A small contrastive image-text model, trained from scratch.
Data: trained on pictures of board games with random positions, seen at a slant, 15.6 epochs.
Rows from expert 1 of block 5 of the image encoder, named by matrix and row number. Rows with one number belong to one neuron. Each number is 128 + 24 x the weight over its row's rms, rounded and kept within 0 to 255. All counts start at 0. After the name is the row's rms in percent of the matrix's.
# up: expert up (encoder.blocks.5.mlp.up, 4x128x128), inputs 0-63
# down: expert down (encoder.blocks.5.mlp.down, 4x128x128, transposed), outputs 0-63
up.70 094 [120 123  94 124 138 130  96 123 138 137 132 155 151 104 135 145 106 139 141 136  96 116 122 146 154 168 126  91 123 109 108  70 117 155 151 159 198 149 116 163 125 111 154 102 150 121 141 117 141 122 131  60  94 186  99  95 154 157 142 130 133 130 142 133]
down.70 098 [135 104 137 119 148 114 110 102  91 121  95 142 146  78 107 137 157 188 134 146 114 158 123 111 127 114 138 136 156 160 136 127 162 150  93  82 120 141 135 122 118 119 128 167  80 136 157 123 101 137 157 126  98 101 123 102 153 129 132 107 134 131 103  81]
up.71 087 [123 149 131 162  88  94 150 168 155 157 102 155 108  97 115 101 126 163 105 149 134 115 130 100 121 144 155 149 153 139 137 138 124  69 107 108 115 102 109 125 121 103  86 105 122 155 141 136  93 138 185 151 133  86 154 136 125 131 130 114 125 147 122 113]
down.71 086 [ 69 162 120 161 106 108 128 164 143 181 133 138 168 157 148  80 132 120 158 142 152 110 134 129 139 104  73 123 129 138  95 116 113 106 138 108 137 117 110 128 131 115 116 146 121  89 130 141 117 147 161 119 174  98 100 123 182 101 165 124 110 121 103 134]
up.72 098 [122 150 157 176 110 131  95 175 137 153 140 110 139 121 174 111 111 159 131 148 173 116  94 134 110 118 127 139 136 108 101 163 112 136 108 128 136 176 100 102 125  96 164 105 141 116 117 136 122 137 136 130 144 118  85 203 163 126 134 127 116 132 117 205]
down.72 092 [134 106 119 142 129 119 145 125 109 144 133  90  94 127 203 143  80  99 131  85 194 132 119 134 120 132 139 128 113  93 135 125 133 137 131 118 108 158 189 111 104 128 131 110 147 119 112 159 157  98 115 153 136  97 123 162  93 140 109 158 156 140 131  94]
up.73 124 [125 117 149 157  91  99 132 116 172 129 141 133 134 162 116  95 146 156 100  76 123 131  98 105 111  76 162 177  73 125 144  94 120 150 107 159 160 123 111 147 129 147 107 123 119 113 155 168 146 140 136 128 154 130 149 146  87 109  90 109 120 119 164 115]
down.73 113 [141 140 126 146 124 119 144 124 108 108 127 153 107 145 125 150 123 138 103 116 123 125 118 122 138  88 119 141 162  77 128 131 112 161 170 134 117 138  55 135 102 100 125 107 128 120 112 115 114 150 127 150 134  78 139 150 119 133 130 113 123 105  93 112]
up.74 109 [101 148 145 192 135 125 130 123 134 165 132  98 110 159 161 152  88 146 103 162 134 148 119 144 118 123 144 154 119 149 118 182 123 143 107 118 167 134 124 107 115  97 165 142 146 126 108 128 134 139 168  93 141  86  91 207 155  86 149 124 118 114 115 140]
down.74 104 [103 127 125 146 117 106 165 144 147 167 126 105  80 132 179 108 108  79 107  95 142  76 102 129 119 130 122 114  82 121 136 108 125 120 126 146 110 148 177 114 131 141 122 111 136 128 134 201 182 104 113 163 162 128 158 136 103 154  74 143 129 156 118  88]
up.75 087 [118 121 117 152 114 105 109 151 144 103 113 142 115 121 128 106 137 149 153 118  74 109 125 132 141 133 133  99 155 109 126  90 115 134 131 155 128 114 114 171 116 107  90 115 128 107 144 135 187 121 103  85 137 204 175 131 106 129 104 142 134 133 106 133]
down.75 090 [119 143 106 141 138 116 116 132 141 131 129 157 148  95  99 119 156 141 146 142 116 101 123 119 116 124 123 164 161 120 114 150 149 114 147 109 125 101 115 149 132 126 124 133 103 111 131 111  55 167 149 136 114  82 130 136 148 125 136  66 101 117 110 110]
up.76 091 [141 147 135 147  94  99 113 187 149 123  82 124 103  85 105 110 174 156 131 158 178  87 122 132  54 118 143 144 121 127 144 137 144 127 132  91  94  77 110 129 139 141 113 114 102 144 164 145 144 102 119 174 100 146  96  96 101 142 121 170 137 131  97 128]
down.76 098 [144 132  95 131 105 147 111 148 124 181 157 153 131 141 108 101 129 140 167 156 193 133 136 100  61 108 136 155 154 101 127 121 150 134 110 114 129 116 139 131 123 130 131 143 117 105 136  93 122 111  75 138 141  48 100 153 141 146 144 101 125 100 155 112]
up.77 093 [130 113 128 182 120 118 115 122 143 118 127 126 130 125 129 100 126 144 151  98  86 112 133 127 145 112 116  87 107  85 139 128 114 123 103 115 115  85 139 139 148 125 106 137 148 108 136 130 185 117  94  97 175 187 179 122 126 139  76 137 131 120 104 154]
down.77 093 [108 135 117 144 152 125 144 136 161 107 121 145 119  95  93 112 168  99  89 132  95  69  86 125 123 126 121 145 140 149 139 147 147 103 163 137 144  96 109 136 128 114 129 110 127 139 146 119  95 157 118 147 107 132 146 145 120 137 114  77  75 131  96 119]
up.78 089 [132 118 123 173 121 110 116 125 140 114 112 143 134 128 131  94 137 142 170 118  80 107 120 132 143 118 124 106 126  98 133 114 122 130 115 119 139 113 121 155 128 103  91 110 141 108 142 138 209 121  86  85 157 209 170 144  94 119  83 125 132 115  99 137]
down.78 093 [125 137 117 161 139 110 124 136 144 127 137 149 120 110  83 118 173 119 111 155 118  92  78 118 122 127 131 146 147 127 150 146 165 121 166 109 145 105 125 148 132 113 116 115 112 118 146 101  97 173 134 151  98 111 131 146 151 126 140  57  86 116 114 107]
up.79 098 [147 117 146 196 128 150 127  97 108 132 104 104 113 133  85 107 131 168 123 114 179 137 136 131  74 122 126 169  82 130 134 139 123 122 106 129 134  84 105  93 141 136  96  94 123 138 117 134 169 150 111 101  79 149 126 186 118 116 127 114 131  93 138 157]
down.79 085 [ 89 103 133 140 113  95 148 134 140 174 138 116 106 191 139 113 101  87 142 151 173  86  76 109 102 130 136 163 127  73 134 103 127 135 141 124 130 132 140  95 135 147 135 120 125 119 164 129 146 104  90 163 142 129 152 142 184 179 102 107 136 125 148 133]
up.80 107 [108 136 114 136  89 161 128  98 125 150 119  69 156 180 147 122 171 122 161 135 149 125 104 142 137 125 113 129 139 107 115  88 133 128  96 100 138 136 106 153 136 135 131  95 102 125 151 139 138 148 179 137 104 147 123 167 102 153 131 131 117  75 111 127]
down.80 105 [ 75 108 141 136 126 158 118 105 134 144 142 116 117 102 119 145 111 122 116 154 162 108 129 139 119 113 150  92 147 147 149 114 147 164 121 145 108 136 107 121  93 107 114 120 139 123 148 113  84  88 155 124 133  93  97 150 152 132 155 116 157 136 121 145]
up.81 093 [ 84 137  93 157 105 126  89 127 143 121 132 107 132 127 154 107 135 113 191 126  83 111 122 122 143 131 147  97 148  99 129  97 128 126 117 121 107 125 131 167 142 106 103  97 133 117 142 132 211 130  91 107 122 202 151 105 115 117  83 127 142 104 112 125]
down.81 122 [ 92 137 152 126 133 101 118 124 149 132 141 171 111  72  78 106 128 124  96 173 117 112 106 121 136 142 129 129 132 128 137 162 150 128 167 114 145 106 131 149 128 111 131 110 133 125 155 123  66 125 157 141  77 105 123 143 158 102 141  45 106 123  92 106]
up.82 122 [ 74 135 118 179 110 117 111 145 133 135 110 123 112 116 181 145 122 172 100 161 153 131  93 132 126 138  98 118 164 172 108 153 122 131 126 136 142 172 107 118 117 100 186 134 139 111 117 141 130 148 152 104 160 124  75 164 184 134 143 147 114 134 112 147]
down.82 118 [146 119  90 147 127 127 153 124 123 135 121 100 104 118 190 147 117  69 126  64 144 101 142 123 115 112 134 116  97 130 115 109 129 123 135 135 130 128 186 122  77 149 142 143 136 145 111 136 174  89 120 147 161 119 163 149  86 170  74 164 153 139 137 101]
up.83 091 [119 116  98 127 100 158  91 140 116 126  87 128 133 141 157 139 146 148 161 133 136 126  99 161 111 145  98 131 129 129 102  68 142 134 118 100 184 132 112 153 115  97 139 116 127 145 145 148 177 149 113 153  92 202 109 133 141 142  99 147 120  95 104 109]
down.83 091 [102  99 134 174 147 135  92 122 146 174 142 158 136 113 103 146 133 119 145 164 186 117 116 121 100 116 145 133 160 115 163 119 154 140 110 112 121 120 131 135  96 132 125 156 127 138 169 116 115  90 146 152 133  73  85 163 147 152 119  87 136 137 132 112]
up.84 098 [150 117 124  72 184 129 136 135 147 121 150 156 124 120 116 141 115 104 126 125 130 118 154 142 131 122 124  95 139 138 116  66 132 151 159 147 180 133 129 159 101 136 103 116 119 112 142 101  96 108 108  87  91 177 114  48 122 126 135 163 120 121 189 103]
down.84 084 [194 119 127 105 125 125 110 138  80 106 136 133 106 126 116 110 113 161 168 122 118 141 133  99 109 171 136 135 124 121 167 162 175 158 134 114 131 160  85 165 143 134 137 155 151 122 117 132  95 140 133 133 107 140  94  71 103 123 115 144 116 121 123 123]
up.85 101 [125 138 128 169 137 126 125 150 149 179 154  86 130 156 180 122 128 124 137 104 136 147  93 133 120  88 113 155 143 140 126 146 115 158  84 105 165 158 100  87 147 110 171  99 138 126 109 127 147 146 160  99 126 108  92 189 157 143 130  97 116 107 165 179]
down.85 095 [135 125 134 132 135 133 143 107 116 124 125  95  84 123 160 143 127 116  99 100 155 110 122 130 135 126 144 110 111 100 116 120 145 153 121 135 100 148 148 112 107 127 101 119 130 121 116 154 164 107 129 144 134  94 114 153 117 134 116 171 167 133  95  85]
up.86 097 [142 115 101 126 161 131 139 108 113 106 107 134 131 132 119 128 118 116 190 129  99 132 137 144 151 167 132 114 151 146 103 114 130 138 157 128 167 133 124 127 113  93  97 120 129 116 127 123 175 132  84  93  67 207 142 121 152 143 102 112 122 122 114 116]
down.86 080 [123 139 134 147 131 100 137 135 129 128 156 153 131 141  91 102 140 116 116 163 126 110 102 105 126 142 137 115 129 123 160 134 170 136 148  94 136 139 122 135 145 137 136 117 131 117 170 102  98 146 136 179 126 175  93  86 143 142 128  87  97 112 127 115]
up.87 114 [124 142 142 174  71 130  94 167 178 132 109  72 148 158 138  97 158 137 144 121 176 119  73 123 101  73 143 141 105 102 134 101 115 135  97 132 109 150  84 136 129 130 116 117 109 143 160 173 156 125 145 146 115 125 139 157  95 125 121 116 142 103 133 165]
down.87 101 [146 118 141 114 112 140 124  98 110 132 155 123 117 104 147 137  96 137 123 138 166 158 128 120 123 113 128 134 137 122 119 128 131 141 148 166 115 113  90 129 108 105  97 106 134 113 128  99  73 121  84 134 125  66 110 190 123 123 153  78 152 141 119  92]
up.88 105 [128 153 117 156 106 116 141 151 138 148  97 143 108 115 126 139 124 121 119 126 133 118 140 133 121 123 154 123 119 135 119 175 147 103 137  37 116  84 148 111 149  83 116 136 134 137 137 141 111 123 211 159 142 128 122 102 130 139 135 111 134 124 103 114]
down.88 118 [121 158 130 145  83 118 152 159 122 198 143 157 179 121 125  86  97 132 129 183 155 129 139 106 113 152 111 143 146 107 123 100 110 109 109  94 119 141 147  99 122 137 116 154 115 115 135 131 125 157 141 117 117 110 115 104 173 126 158 152 131  79 133 102]
up.89 094 [128 127 134  67 125 141 125 153 148 152 134 166 115 134 117 158 122 105 135 128 136 106 148 105 125 126 122 146 128 146 127 138 158 132 145 153 127 104 121 149 124 103 113  93  96 133 152  90  96 138 133 147 111 116  73  90 142 170 134 128 117 151 135  78]
down.89 098 [129 143 128 101 113 120 132 178 125 130 150 140 156 102 129 139  87 143 145 152 171 139 155 130 136 130 122 106 100 109 168 136 129 152 149 123 123 159  76 157 175 123 138 156 172 109 121 147 161 123 115 143 131  81  78  62 122  85 138 138 149 140 115 129]
up.90 114 [132  95 108 114 100 125 114 114 146 148 132 148 139 140 110 109 125 149  89  77 114 139 139  96 118  72 144 162  85 124 131  99 125 136 108 170 148 120 137 143 116 136  88 122 130 106 147 142 113 140 149 120 141  84 175 139 108  86  98 112 129  84 165 100]
down.90 107 [126 155 144 141 120 114 133 131 113  99 126 123  69 142 135 136 111 126 125  99 127 146 132 120 171  92  95 138 123 105 162 130 105 161 175 136 134 157  50 142 107 122  96 116 162 105  89 150 115 153 113 141 145 111 122  92 121 109 120 160 130 111 104 161]
up.91 112 [149  88 111  58 160 152 148 137 141 137 150 159 130 122  95 142 114 114 123 104 123 144 162 102 129 107 140 165 125 136 125 133 151 144 151 155 165 115 154 148 116 109  88  99  98 103 136  92  85 138 126 114  73  96 124  64 144 117 107 110 119 119 150  92]
down.91 093 [150 127 118  91 123 115 143 152 116 108 139 116 104 151 123 130 100 128 174 121 141 139 143  96 147 145 112 128 101 103 154 130 129 150 144 121 135 165  68 148 154 131 130 132 181 103 108 164 127 139 117 149 119 121  98  42 124 118 133 163 141 124 113 132]
up.92 087 [126 126 128 170 109 147 151 134 137 147 110 110  94 113 106 103 126 177 102 120 184 143 133 151 109 125 137 172 105 142 143 160 115 119 141 126 143  99 107 118 145 125 139 146 108 127 133  90 146 129 151 109 126 156  90 172 143 118 114 107 110 134 143 138]
down.92 087 [123 152 116 156  93 136 155 152 155 171 127 126 117 150 151 125 113  91 154 166 140  87 100 129  95 105 126 143 109  86 135  99  92  96 163 129 119 133 149 113 134 129 107 150 143 109 127 131 146 153 112 177 163 100 132 139 166 160 121 125 138 133 122  91]
up.93 121 [116 134 157 137 116  93 102 160 118 109 118 110 134 100 133  80 103 134 152 117 158 119  79  74  56 102 106 150 147  80 136 105 130 142 123 121 127 114 127 123 140 113 133 139 159 145 126 125 155  90 122 116  74 120 139 147 124 127 159 146 139  95 117 158]
down.93 143 [136 114 120 120  96 146 109 101 117 173 138 111 119 104 142 102 133 131 148 197 135 174 152 126 108 163 151 149 154 109 130 109 140 134  78 100 130 105 145 106 117 146 145 153  91 109 182 112 114  96 122 117 102 138 107 136 160 112 149  95 167 106 158  90]
up.94 112 [ 95 123  95 136 118 125 113 119 136 145 129 168 140 134 156 160 126 161 146 108 119 123  84 140 138 101 120 114 111 148 121  92 133 152 120 135 217 168 106 154 136  96 109 121 102 124 135 115 142 150 147 124 149 169  85  65 115 136 105 133 130 135 191  96]
down.94 132 [129 103 118 172 149 134 122 110 126 127 141 179 142  92 111 157 137 174 147 143 141 141 137  93 117  93 138 146 144  99 126 132 143 161 130  90 121 118 138 129 114 106 140 179 115 144 133 107 122 127 155 152 126  65 156 115 161 107 124 125 145  90 111  75]
up.95 101 [138 131  93  94 138 119 101 139 127 125 150  87 136 186 123 126 122  91 177 144  82  92 136 108 145 124 112  75 165 101 109 127 143 139 130 169 139 101 142 151 121  97  85  99 131 146 146 122 175 114 118 106 102 157 164  95 117 139 152 125 136 112 134 133]
down.95 104 [139 126 113 105 127 104 129 127 135 139 163 145 119 104 111  94 138 110 134 150 122 121 112 125 106 160 129 106 121 130 149 143 165 126 126 114 157 117 109 138 117 118 125 104 117 130 164 144  81 113 122 158  81 150 124  78 124  93 149 116 121 135  90 121]
up.96 094 [150 119 143 128 150 127 168 132 146 121 129 129 133 122 105 106 132 125 166  96  81 122 135 132 129 117 136 119 123 127 132 136 104 130 127 113 104 124 118 155 125 126 132 117 137  66 138 155 191 116  91 130 134 173 140 117 116 122  90 118 146 133 117 131]
down.96 096 [144 143 107 113 152 127 128 143 172 101 123 118  93 139  91 112 153 124 115 123 130  92 114 122 134 130 122 153 138 115 140 152 142 109 145 138 130 124  87 156 138 135 114  91 172 104 104 117  93 155 104 167 118 157 114 125 107 145 125  88 102 139 114 118]
up.97 096 [119 127 131 152 118  99 135 166 120 100  75 146 114 134 114  50 115 137 141 139  81 128 117 107 120 176 127 130 170 156 129 101 117 107 125 174 158 119 105 144 113 109  93 105 123 115 136 130 185 132 113  80 153 175 183 163 121 111 137 111 132 128 111 101]
down.97 078 [135 129 115 190 140 128 136 134 136 134 151 142 134 153 119 127 174 110 135 169 139  89 115 114 123 107 125 166 166 109 147 135 160 101 140  96 116  94 104 127 125 118 127 151 133 116 152  94 100 150 131 164 138 129 110 139 162 147 133  73 111 118 139 111]
up.98 104 [140 152 147 148  84  94 102 144 185 118 127 146 139 165 131 120 132 162  91 127 108 108 114 109 110 101 173 147 108 128 132 116 125 106 110 172 111 108 113 150 107 136  74 111 104 126 158 150 105 136 109 131 116 146 141  96  70 133 133 167 128 141 123 124]
down.98 103 [115 136 115 133 114 109 131 122 114 166 140 130 149 106 142 116 115 169 167 109 137 126 159 113  88 102 117 155 145 128 128 129 122 146 131 133 140 115 102 126  83 107 131 129 115 111 144 141  67 133 106 109 124  56 152 138 113 129 135 101 127 121  87  86]
up.99 113 [136 145 116 141 117 105 132 172 151 144 108 142 121 109 123 144 129 107 145 119 143 104 139  98 126 131 143  88 151 140 153 158 156  97 123  64  93  95 140 127 145  90 133 132 125 132 134 136 115 140 181 155 128 120 104  99 114 148 130 131 126 132 122  94]
down.99 143 [110 154 122 145  83 104 127 136 116 178 158 165 167 100 129 118 113 153 154 193 152 148 167 125 106 132 131 129 148  92 123 109 115 136 103  87 102 158 137 126 138 128 143 144 125  92 119 136 129 139 149 110 113 122 109  95 140  83 163 116 154  92 132 100]
up.100 086 [127 141 137 102  88 144 119 166 132 138 135  77 153 126 125 130 163 135 174 130 156  94 118 144  96 148 127 119 154 141 121 144 149  91 130  77  93 151 124 141 132 102 160 122 123 136 144 127 129 152 176 170 114 118  90 140 144 160 134 132 116 115 116 105]
down.100 082 [ 96 121  99 119 109 134 109 142 165 171 144 137 127  78 134 133 116 137 156 161 158 138 136 137  84 137 149 104 111  93 135 125 133 119 111 145 119 118 178 140 143 110 125 152 140  77 119 136 139  87 118 119 124 145  94 143 125 101 155 138 169 141 129  95]
up.101 099 [146 121 131 103 148 130 153 116 150 112 169 111 150 156 118 127 123 106 150 116 102 105 142 123 140 108 115  79 120  52 127 123 120 137 112 137 114  83 129 150 139 159 129 117 133  96 139 125 176  98 119 136 144 166 164  74 112 126  87 136 133 126 124 140]
down.101 092 [147 115 126  87 148 108 142 133 129  89 122 133 106  88  97 118 133  94 120 108 101  88  99 131 118 160 129 105 116 143 145 151 151 133 144 144 147 125  94 146 116 124 137  84 142 125 121 134  87 137 125 140  99 154 138  88  95 128  97 113 109 144 103 140]
up.102 086 [124 122 141 163  93 154  89 138 134 137 109 104 133 129 118 166 152 188 121 139 164 101 124 145 112 151 114 139 143 124 110 148 133  84  89  91 120 145 134 116 143 124 169  93 123 127 154 116 139 145 145 186 115 123  67 171 150 132 125 139 103 111 120 162]
down.102 080 [ 89 131 117 138 132 138 153 129 153 183 153 122 115 127 153 162  92  99 165 125 179 111 139 127  74 108 154 130 140 104 140 105 121 139 118 111 113 131 221 118  83 134 128 139 133 112 128 141 142  87 133 141 134  99 117 152 102 167 103 144 148 144 112  85]
up.103 085 [127 145 138 139 110 156 149 135 137 155 136 114 104  95 118 112 126 161 104 150 177 120 121 133  91 122 129 153 101 115 143 161 130 107 137 112 114  79 101 111 131 144 124 127 111 132 123  99 138 126 151 140 122 164  89 181 108 116 124 106 117 117 127 176]
down.103 087 [115 133 140 166 105 125 123 160 140 162 128 121 132 163 155 120  90 109 171 156 172 105 119 132  98 113 122 116  99 106 141 110 108 123 135 143 116 168 164 127 175 128 104 166 154 101 112 141 153 123  98 137 158  95 108 164 152 160 131 137 131 129 159 137]
up.104 089 [136 130 102  84 131 154 119 167 135 139 110 152 122 124 106 170 154 113 142 131 168  94 152 136  80 136 129 137 137 160 134 133 159 139 144 100 118 121 124 145 125 114 124 123 104 129 148  96  88 119 115 145 109 143  48  81 146 155 110 152 122 135 101  85]
down.104 091 [144 134 136 107 121 140 128 158 135 160 156 147 133 114 122 145  91 140 148 149 188 133 147 102  94 120 149 126 125 106 169 128 152 143 104  98  98 146 118 151 149 123 150 150 164 107 124 109 142 110 114 142 134 115  75  77 109 114 145 107 158 128 139 116]
up.105 095 [173  91 137  77 157 112 160 139 159 125 145 142 169 158  96 104 123 125 105  88 111 133 161 114 131 123 124 165 125 110 142 123 131 123 138 163 184  95 144 140 116 118 115 108 134 109 137 115 126 106 113 133 130 125 181  82 161  94  88 118 110 111 143  97]
down.105 089 [178 142  98 118 127 136 155 143 122 105 133 129  80 153 130 108 152 105 100  99 125 127 117 121 147 139 100 133 123 153 151 142 156 132 161 140 137 160  61 145 122 129 102 119 174 114 102 131 128 155 100 162 131 158 107  72  94 139 105 154 127 128 113 150]
up.106 083 [142 107 133 145 134 124 139 125 137 125 124 143 134 136 111 114 137 143 148  97  81  95 138 130 136 130 132 101 118  96 132 115 112 132 120 120 118 116 122 155 144 128 110 141 137  89 151 126 206 125  91 112 144 182 159 116 116 135  98 132 124 114 124 140]
down.106 083 [122 143 116 119 162 127 135 137 131  93 113 124 110 113  85 117 145 119  93 133  96 103  93 116 127 109 126 148 140 122 146 156 151 119 161 136 150 117  93 152 133 133 112  93 150 112 123 102 101 167 118 152 107 160 117 120  91 152 124  89  96 133 106 130]
up.107 103 [ 86 115 113 151 118 108 132  98 147 124 129 153 119  55 167 119 121 179 144 140 165 130 106 136 139 114 141  69 145 147 158 112 117 175 136 152 157 149 103 125 151 146 121 155 148 117 101 146 139 125 113 110 138 177 116  77 139 142  81 140 123 185 157 105]
down.107 108 [148 112 113 170 147 143 123 130 111  89 122 140 153  98 116 145 150 175 153 149  76 148 143 127 118  85 116 140 126 126  91 145 134 145 147  98 107 138 166 138 122  94 150 171 100 161 113  80 109 127 132 100 128  91 144 153 112 124 113  89 118 100 146  61]
up.108 089 [141 120 134 170 151 113 165 134 135 127  76 144 131 114  92  77 132 155 161  90  75 121 135 124 116 150 144 135 147 129 138 129 112 131 131 144 124 153 130 148 136 106 137 145 143  92 131 171 193 130  94 118 116 152 169 135 127 109 109 120 126 129 121 137]
down.108 085 [135 143  95 134 134 121 139 138 145 131 131 115 127 165 100 114 150 136 142 149 109 120 108 134 137 101 112 172 162  92 107 146 133 104 145 130 130 109  81 133 136 132 110 121 132 101 108 103 110 165 116 145 113 162 125 139 142 175 125 114  88 129 130 111]
up.109 116 [181 101 137  53 170 137 136 133 143 114 137 152 146 146  93 152 124 111 112 128 139 116 176 141 117 136 100 118 130 139 119 104 126 141 171 171 167 128 122 148  92 145 109  86 118 106 138 110 114 103  91 117 100 157 121  54 142 112 129 128 106 127 166  95]
down.109 091 [190 121 106  87 132 132 134 139  99  98 121 110 109 148 133 128 129 139 167 119 152 134 143 131 119 139 126 141 126 133 161 148 176 141 142 124 146 171  87 137 139 153 132 137 151 123 126 109  86 139 108 130 125 147  91  80  87 140 122 140 127 136 130 126]
up.110 078 [104 117  86 128  95 165 130 178 142 164 111 130 107 115 113 149 136 157 128 156 163  98 114 126 103 140 133 124 122 113 131 170 153 120 114 114 112 131 112 128 164 112 130 113  93 114 155  88 155 160 170 171 104 126  75 135 133 139 105 131 119 151 155 148]
down.110 069 [ 84 149 114 145 120 109 132 164 136 180 147 123 140  99 140 149  82 113 174 154 166 132 112 135  94 109 138 115 119  85 123 108 103 128 122 131 126 143 174 103 166 118 130 165 144  97 118 124 159 102 134 141 154  67 103 125 115 128 134 151 146 145  92  94]
up.111 098 [132 134 116 152  89 150 100 171 126 124  96  66 145 106 112 115 144 140 138 132 187 101 131 144  66 153 132 165 161 134 131 137 145 111 131  66 100  95 110 116 144 112 125 120 121 148 139 138 167 142 155 164 107 123 134 161  93 122 137 109 115  89  89 113]
down.111 095 [ 98 102  88 116 117 162  99 126 164 183 167 162 163  96 134 127 142 119 162 181 205 130 125 108  77 128 159 138 138  96 109 122 136 128  94 118 120 111 143 102 119 128 111 112 133 108 139 108 111 102  96 144 122 105  96 166 165 154 160 106 174 119 179 104]
up.112 103 [120 150 115 156  89 151 141 129 134 172  85  97 131 136 107 102 135 129 188 134 170 127 142 147 108 129 134 153 156 136 120 117 103 139 120  88 102 122 122 117 138 110 129 113 137 154 126 117 127 148 176 127 116  92 180 170  65 140 136 123 126 105 170 133]
down.112 104 [ 94 130 149 120  98 136 144 126 157 142 125 138 151 106 126  92  87 120  90 201 151  92  86  96 118 106 106 124 112 105  94 114 126  93 167 148 157 106 116  97 131 115 124 117  88  98 128 110 136 111 199 145 137 157 115 179 145 125 141 108 133 118 138 125]
up.113 114 [147  98 105  78 157 165 137 137 130 138 114 160 116 110 110 169 121 119 133 130 149 129 153 145 135 145 133 143 125 143 118 122 151 123 156 120 168 145 136 141 110 102 120  97 104 118 118  90  88 153 110 134  82 147  81  81 165 153 118 109 109 138 138 101]
down.113 097 [131 135 137 113 130 104 129 145 115 136 155 135 134 131 121 122 105 123 153 147 172 124 141 116 139 149 131 113  93 122 160 143 156 135 142 106 149 163 111 130 155 138 139 146 159 122 136 124 135 127 131 165 151 134  60  66 136 117 127 110 140 123 109 131]
up.114 120 [157 110 130 104 101 143 141 128 160 150 122 153 118 144  94 125 112 133  76  83 124 128 151 113 113 113 156 162  88  91 153 140 136 140 129 159 130  79 142 131 130 131  95 122 113 109 128 156  97 144 136 141 149 108 141 132  93  60 104  93 101 105 152 103]
down.114 109 [139 137 114 107 102 111 137 133 114 104 134 115  90 142 142 143 121 123 142  74 149 129 155 117 147 119 123 149 103 101 164 115 113 141 168 152 146 167  63 131 108 122 124 100 166  97 104 161 108 136 113 145 143 130 117  98 100 139 109 141 133 135  98 166]
up.115 082 [138 105 110 115 116 133 133 178 140 137  89 149 113 114 121 161 163 159  98 149 186  98 150 124  95 143 127 158 113 152 128 103 146 120 135 101 131 119 121 134 120 116 140 117  97 129 151 126 121 133 102 172 133 155  77 134 143 144 108 149 110 130 137  93]
down.115 074 [136 149 129 163 116 112 146 166 130 171 159 141 122 160 135 142 124 122 173 136 186 122 142 102  90  95 135 129 106  98 163 135 149 119 123  98 137 138 135 143 141 140 138 147 155 106 128  88 142 118 130 137 167 108  77 133  95 123 126 105 138 110 104 137]
up.116 091 [ 99 123 125 171 119  91 115 133 147 115 123 127 121 124 125  74 124 145 169 104  76 119 122 119 127 120 126 110 146 104 153 109 117 114 112 144 108 101 139 152 142 116 100 126 148 109 148 143 201 124 116 100 157 190 174  87 109 119  97 122 133 121  96 152]
down.116 096 [132 131 102 144 140 116 131 144 133 121 137 161 145  76  87  93 146 142 116 163 100  89  91 142 122 143 117 159 162 131 104 148 145 103 153 112 118  76 105 146 108 107 127 115 119 112 126 124  79 160 138 125  87 102 157 142 164 138 131  84  99 125 113 110]
up.117 108 [148 117 149 102 132 134 164 122 151 113 146 122 130 159 115 128 129 117 137 112  95 118 145 133 121  86  99 119 118  79 126 147 113 133 119 131 102  98 127 142 147 164 134 127 147  73 124 162 166  96 108 158 158 153 158  89 116 112  91 127 139 122 126 128]
down.117 103 [153 128 113 102 137 143 139 131 151  88 124 120  95 117 114 125 152  91 119 110 127  75 108 150 119 131 113 108 125 127 149 146 131 120 140 176 150 122  96 141 120 140 130  98 155 127 110 122 109 129 110 125 122 188 130 127  68 149  92 109 100 168 111 129]
up.118 077 [136 126 126 129  82 161 106 164 133 132 110 100 122 124 116 145 134 170 135 132 161 104 127 140  88 154 124 156 167 135 139 133 136 151 140 132 137 179  88 114 150 103 170 124 120 132 144  90 160 151 135 133 124 141 102 158 114 120 121 117 100 112 131 116]
down.118 069 [103 116 107 143 124 116 125 138 153 173 129 118 157  52 156 143 100 131 153 156 196 138 109 132  83 111 137 150 125  62 125 101 101 112 155 134 112 114 163 111  95 137  96 152 139  97 124 127 145 112 129 147 137  97 105 156 115 160 120 127 163 160 110  59]
up.119 088 [122 117 132 146 119 124 112 157 143 156 125 151  93 117 178 128 117 159 125 139 158 109  93 128 115 130 124 141 138 115 125 120 121 167 105 155 147 158 105 122 144 120 181 113 137 114 130 123 143 163 125 151 156 138  63 121 161 139 103 128 110 143 192 178]
down.119 085 [113 115 125 173 127 118 135 132 117 135 130 104 130 101 147 162 108 144 116  98 162 129 137 131 116 105 149 138 136  77 115 126 136 131 132  98 114 154 177 128  82 108 147 154 139 107 106 128 170 112 141 127 140  94 138 150 110 142  98 147 142 126 108  66]
up.120 100 [108 120 117 174 153 107 139 147 132 150 128 140 118 111 152 151 133 155 116 156 174 124 118 145 108 107 113 102 160 179 127 124 112 163 135 143 171 173 118 120 120 123 183 142 148 121  98 110  96 127 145 161 171 148  65 117 186 133 111 143 129 107 158 129]
down.120 095 [127 122 117 176 138 135 157 138 118 133 141 138 112 135 147 159 126 150 133  85 150 127 117 115  97  89 132 150 122 109 116 133 160 130 120 117 103 134 219 145 105 119 138 168 107 138 104 110 198 102 144 105 134 129 140 153  99 152  93 144 125 117 147  64]
up.121 094 [143 134 145  88 125  80 127 163 183 140 125 148 129 160 119 114 120 148 125 116 117 121 151 123 103  90 149 135 154 143 142 137 127 125 148 162 128  98 121 140 118 123  84 111 103 112 181 113 123 115 105 116 130 158 137  67 129 149 121 157 134 155 120 117]
down.121 096 [162 135  67  95 123 135 137 143 124 135 130 113 148 107 126 103 134 186 150 110 112 114 149 112  95 121 110 162 142 144  95 136 142 114 133 131 114 112  79 151  98 125 108 133 123 103 116 158  87 149  89 108 107  70 111  97 111 120 148 130 126 119 120  88]